From a checkpoint of a small CTC image transcriber: 8200 steps.
Rows from block 9 of a small CTC image transcriber, named by matrix and row number. Rows with one number belong to one neuron. Each number is 128 + 24 x the weight over its row's rms, rounded and kept within 0 to 255. All counts start at 0. Numbers have three digits each.
After each neuron's rows are labels from the 100 images, of 14976, where the neuron reaches its largest size: "top examples" is what is common among them; "place" is the part of the image that holds the peak. Only what is clearly more common there than usual is listed. The data: short English words printed on busy colour backdrops.
# gate: MLP gate (model.blocks.9.mlp.gate.weight, 160x80), inputs 0-79
# fc1: MLP up (model.blocks.9.mlp.fc1.weight, 160x80), inputs 0-79
# fc2: MLP down (model.blocks.9.mlp.fc2.weight, 80x160, transposed), outputs 0-79

gate.129:132127102069132135145128125174105124153113121122128125122137125090157113116158123144114129098163110153147128103093116123147106162087123141122142179103117158172127114092136149120125066112105085135121118096119166147120154136156160165113171115
fc1.129:139120117141148153108116135108132132126159157137141119141116157170068102134133134120111121126092139117154132164148124140100138103181157122155093108137149116115129129158095079129138174159141180105102140161125072122128084134120092091136112139
fc2.129:153106130131102153111164110118161131133177112080130118123109144146150140091149127160132137127145102125123128156120115128101170165158101143165090082116120141125136113120112119090116106148154128112134159134116142063095068121085125122130153159
top examples: the letter l; the letter a; the letter f; the letter g
place: centre

gate.121:129094116131149145132147087116157203107112130116128140144149165069138125129072102112115165141106141154163126170137101130116108150156094157126100159135108130099099160168125111122118122108109145165100104103118126126125165128122160130129123135
fc1.121:131110110100115111087159108142136092124131133128132115132106146150081179161112132132125095104115133126146080193122138121129129113149117110201147146145116112121143140140132155127083140132103129131143105112135155170110116090080167130116158156
fc2.121:170120129155136074123119126130093096126160125131106114116097143107097100056164157111179116148149127167137147112149115125141113166146137137127124093157140100183143149085128113122092119122107118123117113113104133116109137127110089156092131122
top examples: the letter g; the letter n; the letter r; the letter s
place: top left

gate.62:143149128113123171107144113113150186130135141135106117133135143147082138131126124113126140114143121135153146149176116133099078102113156115131131148125147134161124131134147155115143074119150100170110100143117106146119125120170090081117043131
fc1.62:107102126137127106149121126130111054127100107115139147151120103122166108129123136158135111150121127124101110117092133130160183150138095143146144101143112127097125113118125092141121172134110137084130147104140156107128124147105162187141204135
fc2.62:152128107158112151163126098098110145118113122089128181143083141154110115108152104112130112091114159148133148113112139054099141166150157155157118135110106166114104137102135119113104145098135165160143178143134155126127117134124103096127139108
top examples: the letter c; the letter a; the letter f; word: face
place: top left

gate.143:118104097158116105124163097141115160161115121162141160094090149151182107089127124099119135127155100097152106131113116157162165087123161127098142109094134106105125128120139119160128100122126126147095114078119150128163120130116143171142150167
fc1.143:111143156118104114111110141142103137131133141108103136147131098120079158168100108099137118114092129138083105131158104105138111121086127113166136160153117146134102121119168164108110137122168162131171143152160088123142155115182110086150158143
fc2.143:126140101133148107134118137134111130130099106105090123123123163065115113163098128120100099116113141144172104119162178127102123146129117115168118184144149128171179152095131126115085152149132138109109164131140098159104118126116094092122133148
top examples: the letter r; the letter i; the letter b; the letter w
place: middle left

gate.71:160185088124115157114103106054117129087119080126142130150167133145154112116119112144097115156114134124136153126130083149087129166121133097134157138117108114163140122112149135132142115148115144134106173147188143116101095138118137144117124138
fc1.71:119058146123140119140148098146149130146143158128128153132097159096125122102142142109126157100128126141160109126131167080144149075130124127151158125104144158110117141108114119121103087151112129153160093110066105124166173141149154124099146140
fc2.71:170121161142118130128108137096114091091107152144144135154168121111081144143124130108122106096150139126085150124102100145101130103162136115144124105132048140090107109122133128107136112076174138186117135113128100112133141109158128149125117135
top examples: the letter h; the letter o; the letter r; the letter u
place: centre

gate.133:124126121119137108135119110127145140129118139179103116094089121109138127076137113160144123126148125088151162129146127152145107189151107122103169098116154166153118137111117147131116167167071112173116150114137104102103130120090078137141147143
fc1.133:129190149157123148125145145112109128106125106115150087203146121144133142151108133134125115084120106153145089134097106123107151077104145098159107177135087117133130117144140124113129086103165125101127107141147122115144149121134185130143114123
fc2.133:134114122143154132115130132131124088093113115121093108148106093097138115099148169113113117126061157135131077151161131144147055109126129118119113153126160130098108161080155140128122125124148092113127131158103124136080107158137135149093116132
top examples: the letter s; the letter o; the letter g; word: song
place: centre

gate.134:066120174119154101135150158142121127119137118180129128102100153147103081132121125121111168128085120116095198125162149143141130127128138125118126124168112169100142124139088144136120117138102093126155163121108123163128120133112076124113151130
fc1.134:171142112126081099093133156151124134132127116113121152161149107113172120096106110147161134145137136088186102161113134117107120124151139136153119110081176108175098112146160127136141143115118162132152089110134110162134107112076101139112130124
fc2.134:086132134166138158146107142124136169140155116124162096126114164087094142118137086101105166143129074101103114131107119106106104142110142114115133132141119125104111081159143149098152156142121073135092117092148158152124120101143115158145118097
top examples: the letter o; the letter z; word: zoo; the letter g
place: bottom left; top left

gate.3:135178155138136137092130135078133152149106129175172162116149113134126127106147114091108164095156097115109147115160126121107113091136143120097097105130126163092122134124093160109118158147134152150145131103111158134162126140080080127153147105
fc1.3:152090100099149109138122119133119129103141176094110086122138155108115091162159106156100130192125145132128109120094088156130091175124153126134094107130125143143136144110129106125120116095137127105116170197151144139143122135122147095150133141
fc2.3:124078122134127112131137090117130132111103144110138122160130099146133135128109099145145101142126114050125144123155112082084156115126172158129143100129123148140079139134155142129160129133167155090145136186130115141110110098158131113115090164
top examples: the letter w; the letter n; word: new; word: down
place: middle right

gate.33:125156140140100115139127207110124119077157185125144111122099114142131144135155114120126134133121132142136123111149105086100124165152150157145103161116086112117120109081124100147131130127152085135156096111115162142127112194133121118152132108
fc1.33:130130081112122141130129081131105113142143097111114138152137138084137107111109140119124122073140111117092118122090168189140140146166138147086150116134200128109143168165158114132154148158108147119137132152131122142114107085105138128132143108
fc2.33:100100106130102161151119128076153125124084089086127124140077103131100103099127117113116112106158125146134137149122062097109154136127134149156126138128158133126102158088143136112128185098108093161097109117156100138126123099109121129138114116
top examples: the letter c; the letter i; the letter a; the letter d
place: centre

gate.67:111150171119116149113103155132139099128135114107098124149161112103104122109127116127085081106115155114163107137114103109137115151079174164185142145125097109148109104180165132150123116124129114149123115120188163124112134134105146111125149097
fc1.67:106096129097127147122103139136145140138151123108113203149173102133115146109160121130094124080120117190155102135166121102097123122071119116111127126132105144134103158133134130114106131112130104175120089097140150138143096145148174130106135136
fc2.67:122089092153164115106140109143107103119157113131106111147172117120144105143131146093164107115198091181150135130123147082129111108141156125085159114181091160133140161110125145132146154095146122130149131096126125120117142152111140146129105133
top examples: the letter m
place: middle right

gate.155:122096107155131122120147163149136162143127157152133157147123146142109111105150167118073151153112118165098083113135126177137123147132083105133145083116157092113131127101137113134151119161138140144157073151144119119101114095108160109141092096
fc1.155:123159129092106131120106063080119136121110125097142071114141155137139121146122067151159130110130161099142152132153159116119119097121176125114097163143106136125117105155126147136102128142127103136117168135141141121157129184126095150120147164
fc2.155:132114154104106097146174118142121101120125156106160131151114176118130090120150109145124141149128099128132137106139129143159080137151126140139152162144088089151176119085137133128158134103132154118132125113152130093158086150098156146068087130
top examples: the letter h; the letter t; the letter r; word: earth
place: middle right

gate.12:115146117092127160098086146099118165125155129089111138128192126149098140099104113156115140135147144157165135122126116162162130098128150108166124085127149146169156164155150134129123115127132121130134085122135097088127098149139144092121109079
fc1.12:149141124162142089142206126154145087120109128159157117121108121117137131161137140127137103114108094100092119127147124089109159134115112139131141158155095094110141107125146136105111129095117152117140163135077132174142132118111132141113141202
fc2.12:105191140138129148122106090125158148125102147168143171164109138153095105096110166082147118141108164129108100160101097153155118165110134116137107142125126133170114128100106104144131163131148097104123125138121172137124156121115119127113090164
top examples: the letter m
place: middle right

gate.50:113136123106088207144146155115123118119135136170144150093134145139114118135140144124102136099130115127098187166111144106145102091108177117079133124152105114107118121115149175135143106131097135121156145131117151093095100118169140101139110128
fc1.50:127142163141163094121112099153152116127126123105117119133098142111157154101127129104162116155118175107139089132155116142137146129128092133202119117108107134131134153096128089117109157122154106125109106143129121143168104067076153139146176133
fc2.50:111110107119160169119132120110139129118152153143154142086145129145086166112155148143084122098128172124108141157105144140100146096122149120152118110155132138156160075130142105145151174104158131185134122134128073140138126090128134122139112083
top examples: the letter d; the letter o; the letter f; word: food
place: bottom left

gate.99:150147133110181139115144121122164156078104143140108120135104137112113117175139115117110191146124116101152179114150117094124116118111103099138170119133093144139143140132088148126110127127101152124134116134147118109109183087117133139137061141
fc1.99:136096147149109154136139131164129116141152102121154127085116134146120136088123129150141094109114122153078091152152141160126111140142156149139104138134167073108122135127160133147124127117173122103097135136092153166127058151150132099124163088
fc2.99:156164119071142113114096144176075136160117148155140119123129112128127122136138170176126123123124094175173158105100122135133122113115141140119138162146157138106133150145134139092124167158120094178157129108165135126152118090122129148115142095
top examples: the letter h; the letter n; the letter r; the letter t
place: centre; top centre

gate.104:090127117132122169067134094157153135115120156084115122101105149128154143134133106099108165120141130109193139151131079105117137099125127122146100170121124092147160149137094130110142123139125131158094133140146141164096156129167135142131159093
fc1.104:117113143158129113122163138156121154125124121102108119124137093142108085107145145121112131133111133131114169069127177119123084066130167100116118105144161176098113156144128162111142118117169119104181139130157133163137133092132160123142105129
fc2.104:138097147126135141130121162139123126164112104152125122097143097202148144122112107127109143125157138096142087111178100150147138120142136100094138148110157090114088114101173126125112103117168122154132109095135097155086086097124147106132146135
top examples: the letter e; the letter o; the letter n; the letter b
place: centre; middle left

gate.52:141172144137159148132115123131111126096096126147148116103144102150136118092150146123092129093171163146110123140161114171135128084116144167094134130118133118124139112133156130133098082099069161091143136155106123142134137136145081145175123090
fc1.52:132173156150140141130111144146117117101120142129163134111140122127156103112148148079161110079179148131133128152148098163125134083123154190105109106104131113133146122141157105113105085107100147096160130122085110128144150151150083141124137104
fc2.52:168082151130065141135150136098129132115137121134158140094149156092116113145131106065115113090131102106109086117135164167150146130129127127132172106094141142128093143172121126139109129108119136124132112129144127124160170115143115090165097098
top examples: the letter g; the letter p; the letter i; the letter b
place: top right

gate.73:153073150109179138141112125120132098108127129170099114101116119100109135122157163118135116100159135189180134123110102101143143138126131164141136086112117133126104079149138165097158130132101134126106100115165123158109134121114087160115142149
fc1.73:105171143124132122095132131137144128176098189095144156087110116132117094135151095140107139150149139077104162136148134100138082110129128151124152178183142135125143120187098114118107125135150138138120149140106094122115124103129124093118112131
fc2.73:117117085125102118139161103158126176104113120111149127109112169099137127119128133141090127127195136118113102110158108126170128153134119121129131105096122106114112135091140134156115186088129156159110107120178104087091115109165152138113111135
top examples: the letter h; the letter t; the letter g; the letter i
place: centre

gate.79:144111110098122132116104140150167108140130151138155137149089156145115138151167115087148184118112110116101150112127107141069120142140105154128151144147143159107128121127143159129127106108143104128130130129065177153062133116149110159148095111
fc1.79:142145124108128120166135084159125135119119113147092121161161115138116037135115133138126128129137105129199115119136149138105171116108102143158150126153167149145122135126154123113168113110121118138081129129091093109123136109101107167124160120
fc2.79:115153141131111185126150126132126124160104112147117163077113161130136115141141106123104115119141139147119153124120137099115084115095177122168140148132108059149179115142148119100105186115117119141142131132124105141123146129105103063125140144
top examples: the letter e; the letter t; the letter b; the letter h
place: top left

gate.135:135112107095137119134110130094181138159103107160138159105148111106129140178100143115121128148113114176128123147089108171110103173114087149121151110140142125073145139148154122123182091139088151126116143108131125102089122141130138116123118164
fc1.135:107153149152138127141131117170092107089159144104110110135088133150126131108133110136141123084118154093140129116142161096158148097147162095130094122121134134192111108111101136122079170111165109130134095160110142173167143121150124142122146102
fc2.135:115150196123148086135136133127094133110137145058115142158183148130123117136175104136135117076129111126122145154148139092124086146114106132124134122113106124084124125091106121096123111078134127112112125135166095106127143139126111140131135083
top examples: the letter h; the letter i; the letter c; the letter r
place: centre; top centre

gate.76:117124118104107151129144157132132098093142115101132157103087117124121163119139106163162122104140087120101104073139145113098128103158167162119164123138125193124104143136175141139077099123109173134113127153133149156115113116146096127143116145
fc1.76:116126127091113160128148164149132113105177129119141170143104102135163082136115162145167152144124110129144142143110166124147127131124125140144137127071096115152081145123126140088153139126076143107130087100122066086155123124146122137112142136
fc2.76:141109165127140135132158129117106129136141111157121109130099171089138078119132171110138156143146137143138133097102124107132131090115176133093145171140140095159150149140161114071109142111135104142168113160139099162114128137132160071158138119
top examples: the letter e
place: top left

gate.61:154139128178144131158126103132097089146128144126122125134099105088133116147113145076113135137169149127124109108135141096136142100103169138148125188166109082126124127144137129147129111118185146125104115133104098170104147098096140125157076129
fc1.61:159143146162112173150098131115146120109127094149101125103142142148098129146161090109139130114109125174117149103141126176074146130090084126122086125154180149129141153116137155148119123092117129131137105139124137127129139079153062142140128125
fc2.61:138160119104153190088138146163140116156158146136092134111136134105125122162130142074154113121079119143101104146101146141131119138134122122128151128103132137093091159129099159133174185154167137125107127139105134115119126114114146108178097148
top examples: the letter g; the letter e; the letter d; word: edge
place: middle left; top left

gate.128:131115117145088125112108132077148116101122170083155097121177105122108142158166120162147110104102117082120119134149114179106140132140116145105099154156141165092130103166149112153152109129136150137118097119135138109127163185142131109134134108
fc1.128:115141143084113124120109131064122111114110140083133072142139093115091167149152104158150119094110110158112139127139129179108165161136110125145114127132153146085127128131144165145147120102136150137109091120147100118173144181127143111127140135
fc2.128:165117117133148125102193141105174141141126126138110124157130126123100151122120150176120120092131119105079126119092157129104171137152153148149127094101115094153083108157091127103147160119115101119144122158124147105149133165147166120130105090
top examples: the letter l; the letter a; the letter n; the letter p
place: middle right; top right

gate.78:138139087107142172087125152123177144114120092094164101102127110133098124157197168121143129134120125135135120125120131114148156135134085097093132136163120166126165077108137102138114132139129130097182124154113112148124095134139119151130098127
fc1.78:150101140163114077173132120133119116153155135133106100119107157138133120144140133100152116107143105126124143088128112126092133137174132123127092159145164114113128091110086112136193134164148079119134147118109134082068161145136145142124118136
fc2.78:099118165160139151129113141115120143105148114130139122146142180144098130144137100142147100100145133111112167082147120133120120148117160117108075125096129199127111177136102123095138105083153138142127111115163124139161171122153108152151134165
top examples: the letter i; the letter l; the letter a; word: rail
place: top centre

gate.15:158095099137138121146105128200125160113128129108112106144126144111131126121155113123116122138095089136157142103087144098081109141090120144174128165160120153117181090098136112127132147157123163125142123171110153121124121171120123093118132095
fc1.15:109144157086130137116160129077136111160141132149139134119145097143109110138101159127136113112147188142128100144181088140156161128152136117100129110079127098138090177140135155133097086115162088140115122096143126125119140085138120160134125140
fc2.15:127119118098155149090099126160155089121114144152136100121140151111117106114112122132173124137154157092141097155088142077118128133113113223156123105132132151147128100127123164108137136111129094114123093121140165151166130160134102124109124121
top examples: the letter i; the letter a; the letter r; the letter n
place: centre

gate.19:145153138102156151124099128091169111086157151148123186128156153085139140095143129132107149154142164180143121123138116082119143116123146084120130126116141115081138120135141131138151137154123167126093124126080123109105131140125106158131093077
fc1.19:128122110084093171109142140132127096146099153156122139101074075149136140157131120144102132108143112108141144145118165124096128152133107180143172129112138115118122108144106113109143123065136156125085146100180117114114158145161141113126136143
fc2.19:089137151146141125117104123087142118128127187121103157158091156128176123168142145129109111123117120118116127132123096094107127118115129112153139117181212137145145137095164138110137174161145125092156116135102167132122147140156136132132126134
top examples: the letter s; the letter o; the letter e; the letter u
place: middle right; bottom right

gate.70:082115151120120133132145096139123154076157115132165154145160100109133137098125150151115151142125122105145170165138085136123123151153140144128093136171127104085106080131122105145153127120131117081083128104107148111153101150133152132109119185
fc1.70:155144116134099134108135132177138099175109132120126142099090152149112148130115144115119046079179134103136096118140128119089149122111127125148149123147161185109119143120139169127102127141173120126149119103124104138116154119115125136131160089
fc2.70:102142158113138110140137147112080183126113127102137108160119154113143149101134138137111079143147127175107124107108123141109176138119139101153106126118140109198140150128101136102111115131136129087170088113117081101114128126099146166120093141
top examples: the letter r; the letter g; the letter d; word: grass
place: middle left; top left

gate.93:140147158130159093145134145097138105134101087139131114123142106152119139133147204120124148119137090075141174120106134127119122156103144121147139106093142123123109136158156080165099101120140165144147139096084178103136120108102120114151122132
fc1.93:130159171110134119116167176114136100124119091128126113145149099160126117133133200125130125114132085102139161119103136146111139142110123109153123108092183111112089130153162090151114128120152173107139123082083145113139110161123138131126098113
fc2.93:092097066123157161108148109118106124107138126156135152163166126141142138113145108102111159127134159124136111114123092109154116094133101107102107116171125090124108157111067095168119151153149094095162112117143153120173114119147123123128136111
top examples: the letter w; word: wood
place: middle left; top left

gate.119:134144133138141113147173159130076106132133128102118124133150104148120118117132112136121191171094151144108121088147142109097119114143064131117087106130141133122143156144135167122092106152113130145123121142100167098128109106155120112091174176
fc1.119:127124139135152115109094081122129116163124138147126171149131146098160155116126127149137107096148148118165098132116124158169098104107151086127120118138155158139153119128091146109125164081157100103130141149132069129120160092096082140144159101
fc2.119:142150115075155148136120062110109121122116100159166112135135151133141155150144098173146092134134123104104129102128110149152150144154141130127105125147105130104115156118126092121153109154105171128122161137190116159112137104133188152139147105
top examples: the letter d; the letter g
place: middle right

gate.98:111093089090151115136138117097096191135154134123134113134112153169104136138077116090125181110142098153112121109133163108157134119134142104159141155098119099121106107106148132115133155101135153126096153140153114184119154096142157141133143113
fc1.98:114128120090119120089127120076071139107154179161145124130107126103082155143081121142115147082138106168115153136119155128139129133171128116123158142098139114112082135121137126118142143115168129131123147181124125175133122089134135127151157149
fc2.98:167129112128120086122109126095173112108142135110135132160090135134147140115176163125106145140144166169118144109142163133119125118092107161086094190154111125127136078140167108113124101145157132150121151116149130100148125145133125172119140168
top examples: the letter a; the letter t; the letter i; the letter x
place: centre

gate.49:112100181108107136163147075122150149118125141165108102183139122130116159122128076123083118095150158128146097126134158161129102130125111137143130143089128128095134108110121169121087151132114144160119156149186140130124102125145130116154100104
fc1.49:115129153117129120158138113139102122119124122122106110161140105105100189119152082119114095098150162154164138082126138134131097103085114174127159149143147147107108093137146168088139165155141082168156138126161121129121157124137138121115097117
fc2.49:130076154118108125125068141119132163127094130114125109126167157115173163132104131120117153139121131157104137198128121106130102125129109140136084138162101146120127115135125113143127132166162084120139107182117135112127155167115108129091160159
top examples: the letter e; the letter n; the letter u; the letter q
place: centre; top centre

gate.87:149144144090147114174084140129140129108136166160169113122103120101133141124168115144076139158100150106111135139075115106125122115117139087122156126115145141100119076166102107138146092154139090137183167123137135132128109166128139109129142118
fc1.87:146130086154089123096170108155146116141091096061091145146153127150145125146076119127171136116143145135158148119169120128168141144137111151141127146157116116141136159092139151139121149087116162133091113151120103121132137101126095146093122147
fc2.87:115153124113088153078118112100147174174161091082122104110135110136085114157158137099182128125116119144095123163142135121142109146108124153138140147136145114118131122171133144141138118099127114173143146120109123142127145110158166085155150084
top examples: the letter o; the letter b
place: bottom right

gate.41:128151144102164084150115090097119145130143170148150138119104184149142130129095136144127133120179139142109132123127092145109146096129094122111104116129137132161117106116151123113124080122162129101129168171156102131137176144097093128081161115
fc1.41:149098138132130153098132092129152134144142127157128120146145177129131143126113159143158138133096134124111103151132085138109169080151096159148136128149084111133112127155152151120145163146130116131089109160127102134143109136132079120043123091
fc2.41:128157127093126148114123171132128168164105096103137123118128138114119112098133165129117110082078174089142118153148096105099115129123129159128083121118119101096112147128095165104143169119153125176121110131107119119129110138164171129160105095
top examples: the letter g; the letter f; word: frog
place: top right

gate.45:135117136101088114136103117166129154120145137116154117126117174124106101108058102139126147119163119124173169131143123110109151103098103172177132158156132107110102139108150134153125104131092128137130102142078175136137116114147105169119146133
fc1.45:121132092146093187110118165131113137111125114147119096134138115096164171123155130128135129113106164151092103134075108142189121160165122139174119146131146120142139078136119091146124140110105147102144113163169107120123124103121118110126164122
fc2.45:158117135114133090160116090112142158084153080103116113151118118139096138134140137094129119109121087140148156096155111120126142132087108109143115119115126177105114157128147103152177104146137127107126182138145148144171138086137172084140123118
top examples: the letter a; the letter r; the letter h; word: earth
place: centre

gate.75:138098116127112146143127109118137145122141136137167130116115105124128104164092100140083153114175132143118167088144118147154124175124171117111079159143121157134147110107102110105157095110105128139089189121139135142083112098170135146144126101
fc1.75:153109137139115113132101101125167136174103153119174148123128125110131132151144106103094153127115123144139114122151155154123124167117143092140117124091139168104130145139110078110100114112105138153132136110119068132133150073129099195170142104
fc2.75:162086142169173161150120116136137097118124161149126146123104155128105130155151095095102137123167086093095157111128102094121127143135153113171106133132122121128148135171135165158156138132130106124156169145142101098139144123117123091102083158
top examples: the letter n; the letter a; the letter d; the letter m
place: bottom left; top left

gate.85:144150130138093130126106116112139102096148125109147085066104133129131125149139137148157103177144149070167130139150108112138139123145131103107151139146131172126062145183125149109146144103132105149132164110115124120123136118125084091119151156
fc1.85:111152135114119132102088106093121111084137103141116109144126153162122122122134147107150133158158132087152168168128114105081103115124107096113132127129084154131086109129133121119180130131144108167146114137165197130133156155117162114134131092
fc2.85:119137161142147131117139159158132174139142111102107122122124146169127130107121118130117133123113128129172144140162075140079107103163109135136091092132106104160136106124096125155105121131196123116153144125115158180141077110133081154121108141
top examples: the letter a; the letter e; the letter h; the letter d
place: centre

gate.6:133160117167094113124156107085139132150118124094114152178149100134118097164148104102106174121161108114147128117148114116150101117106100115186141156083103127137103098129111163154140145141123147152130152089115139126094149121131106089111164143
fc1.6:134162130154101107138160109077133114136127119114105134180163117116119129133158119102127167117147129125123138142186103132141091123093096135195116161099091122142078096104111148155123134139133135141133153090105115125107138119126118095127174157
fc2.6:115138141144108100093164117117093087138096138142131143114078108179109122128177112122124126149122114150117162132147134126148088125151125107132135133182093131149091162124129173183151102118104130125130162101125118125136093133141073096150133133
top examples: the letter l; the letter w; the letter s; the letter m
place: centre

gate.72:115137175115081068132136109136153119127114142129129167151115122103100155123150148095106167110107114138113105140171127119107090136135133133107120145119085117150124103119139064105183116132139146147118158114144114104127132104154171143172162136
fc1.72:132126083143155161146106151105161130175104114117148116121179102130142106126123116133172080159152142100160155136091130144095122126133101123155126104140170122104121137147098158136136142096117098144141116121126144128172144116078067122125098119
fc2.72:110158132114099145120174110145133159136133123133129156111136122117158115104103151124151103161123119169164135173101110075125128168154139136125137110139144097115112103148145143125175082125132118153120101146092124073177121147125139148111120067
top examples: the letter a; the letter m
place: bottom left

gate.137:136158132146095133103128104070099141167156139144183117089102119084109156140139102170141127114121088145152152150099154119149107085125118131131098167159131126094129117169134125155148131133114111123133122139154124154152108143097111143086126171
fc1.137:146105155145094143112128144104124116133094106159175148094122099117101128065138122120094126159175136139127165130100152116144101165120131121114078154118103134097117133168117137118130159129120122152130144138115110145154144151077115130192117159
fc2.137:130163142126120122138150129181135135142120162086080146125138113132144113123109094100105174107134098172103146112106149148183131129124099153144165144123111090158140125076133125107133176114096117132125136136141128153105164098178110123094125134
top examples: the letter w; the letter o; the letter c; word: cow
place: top right

gate.65:099157116107127149108095106126142133109120132148124173093136135138147127115129144095135123143093111121095135150144124183168106083114117108168148123099140183164125106106121145128121125139169131149125100162107139102161133083085125140133156070
fc1.65:152147107100126099105120123126137167183174106185122117130141113175128159123118118134123156114142157129131133124109148164133101131111177119135145127154133099121114074130114110095124127138140091171139117140074171111110138118123119080118113091
fc2.65:127098113128109127107114106127152108098099105151094153074140113125107106151144129134098167129081123150161093164141132096127131147121084094103142152067113114147111083131140077107118125131076123139123110153152101111158122137135114107109114138
top examples: the letter e; the letter y; word: eye
place: middle right

gate.152:079113134124117123111123168106109119156119095121109152143114153126116151130115147167113156095138131119148127123147159167079144102159089181126155129114150116163103110084124161136092152153081131126176116132085144099136139147113142149111102111
fc1.152:149128140145155117073122125145140116126163090120096065126122113134122080125114095167117142096137146138130166122160127144150101157097108120102140116136102156118119093149144128166121100129116177142157132145124152072135167129102156154151124103
fc2.152:120126072137124107099158128100072137142110158138095096124170100094105157136120129128140102140118108158139085106086124116177112109103142061083103110098126132138088123150104093150135129111131146143127122125147104132094135144138125134106122120
top examples: the letter m; the letter i; the letter t; word: time
place: centre; bottom centre

gate.92:149118099115154078129180126109179164108092160149158113150128177140133160093119119146101115136110154117138077120119099109163113143122145136109165126113132124148114142108124102107126073110149140114124158126141133083137141088168124120137156118
fc1.92:068125098151180117163154139136133140101131146109163132110139161131126153092121110138113160116134098095155105124095133132137133111103136147119160139104145148152085097100159172130139122111121153128066133158110102101130107112156146149107174128
fc2.92:174115134091134109158146124133087120152134149113118103131095135100152133124112106124151129135108120103077122135144141161129146116116132078125169153153119172156097121127146107175162145098154122151079149114131069102144097127135158104114140095
top examples: the letter a; the letter b
place: top left; middle left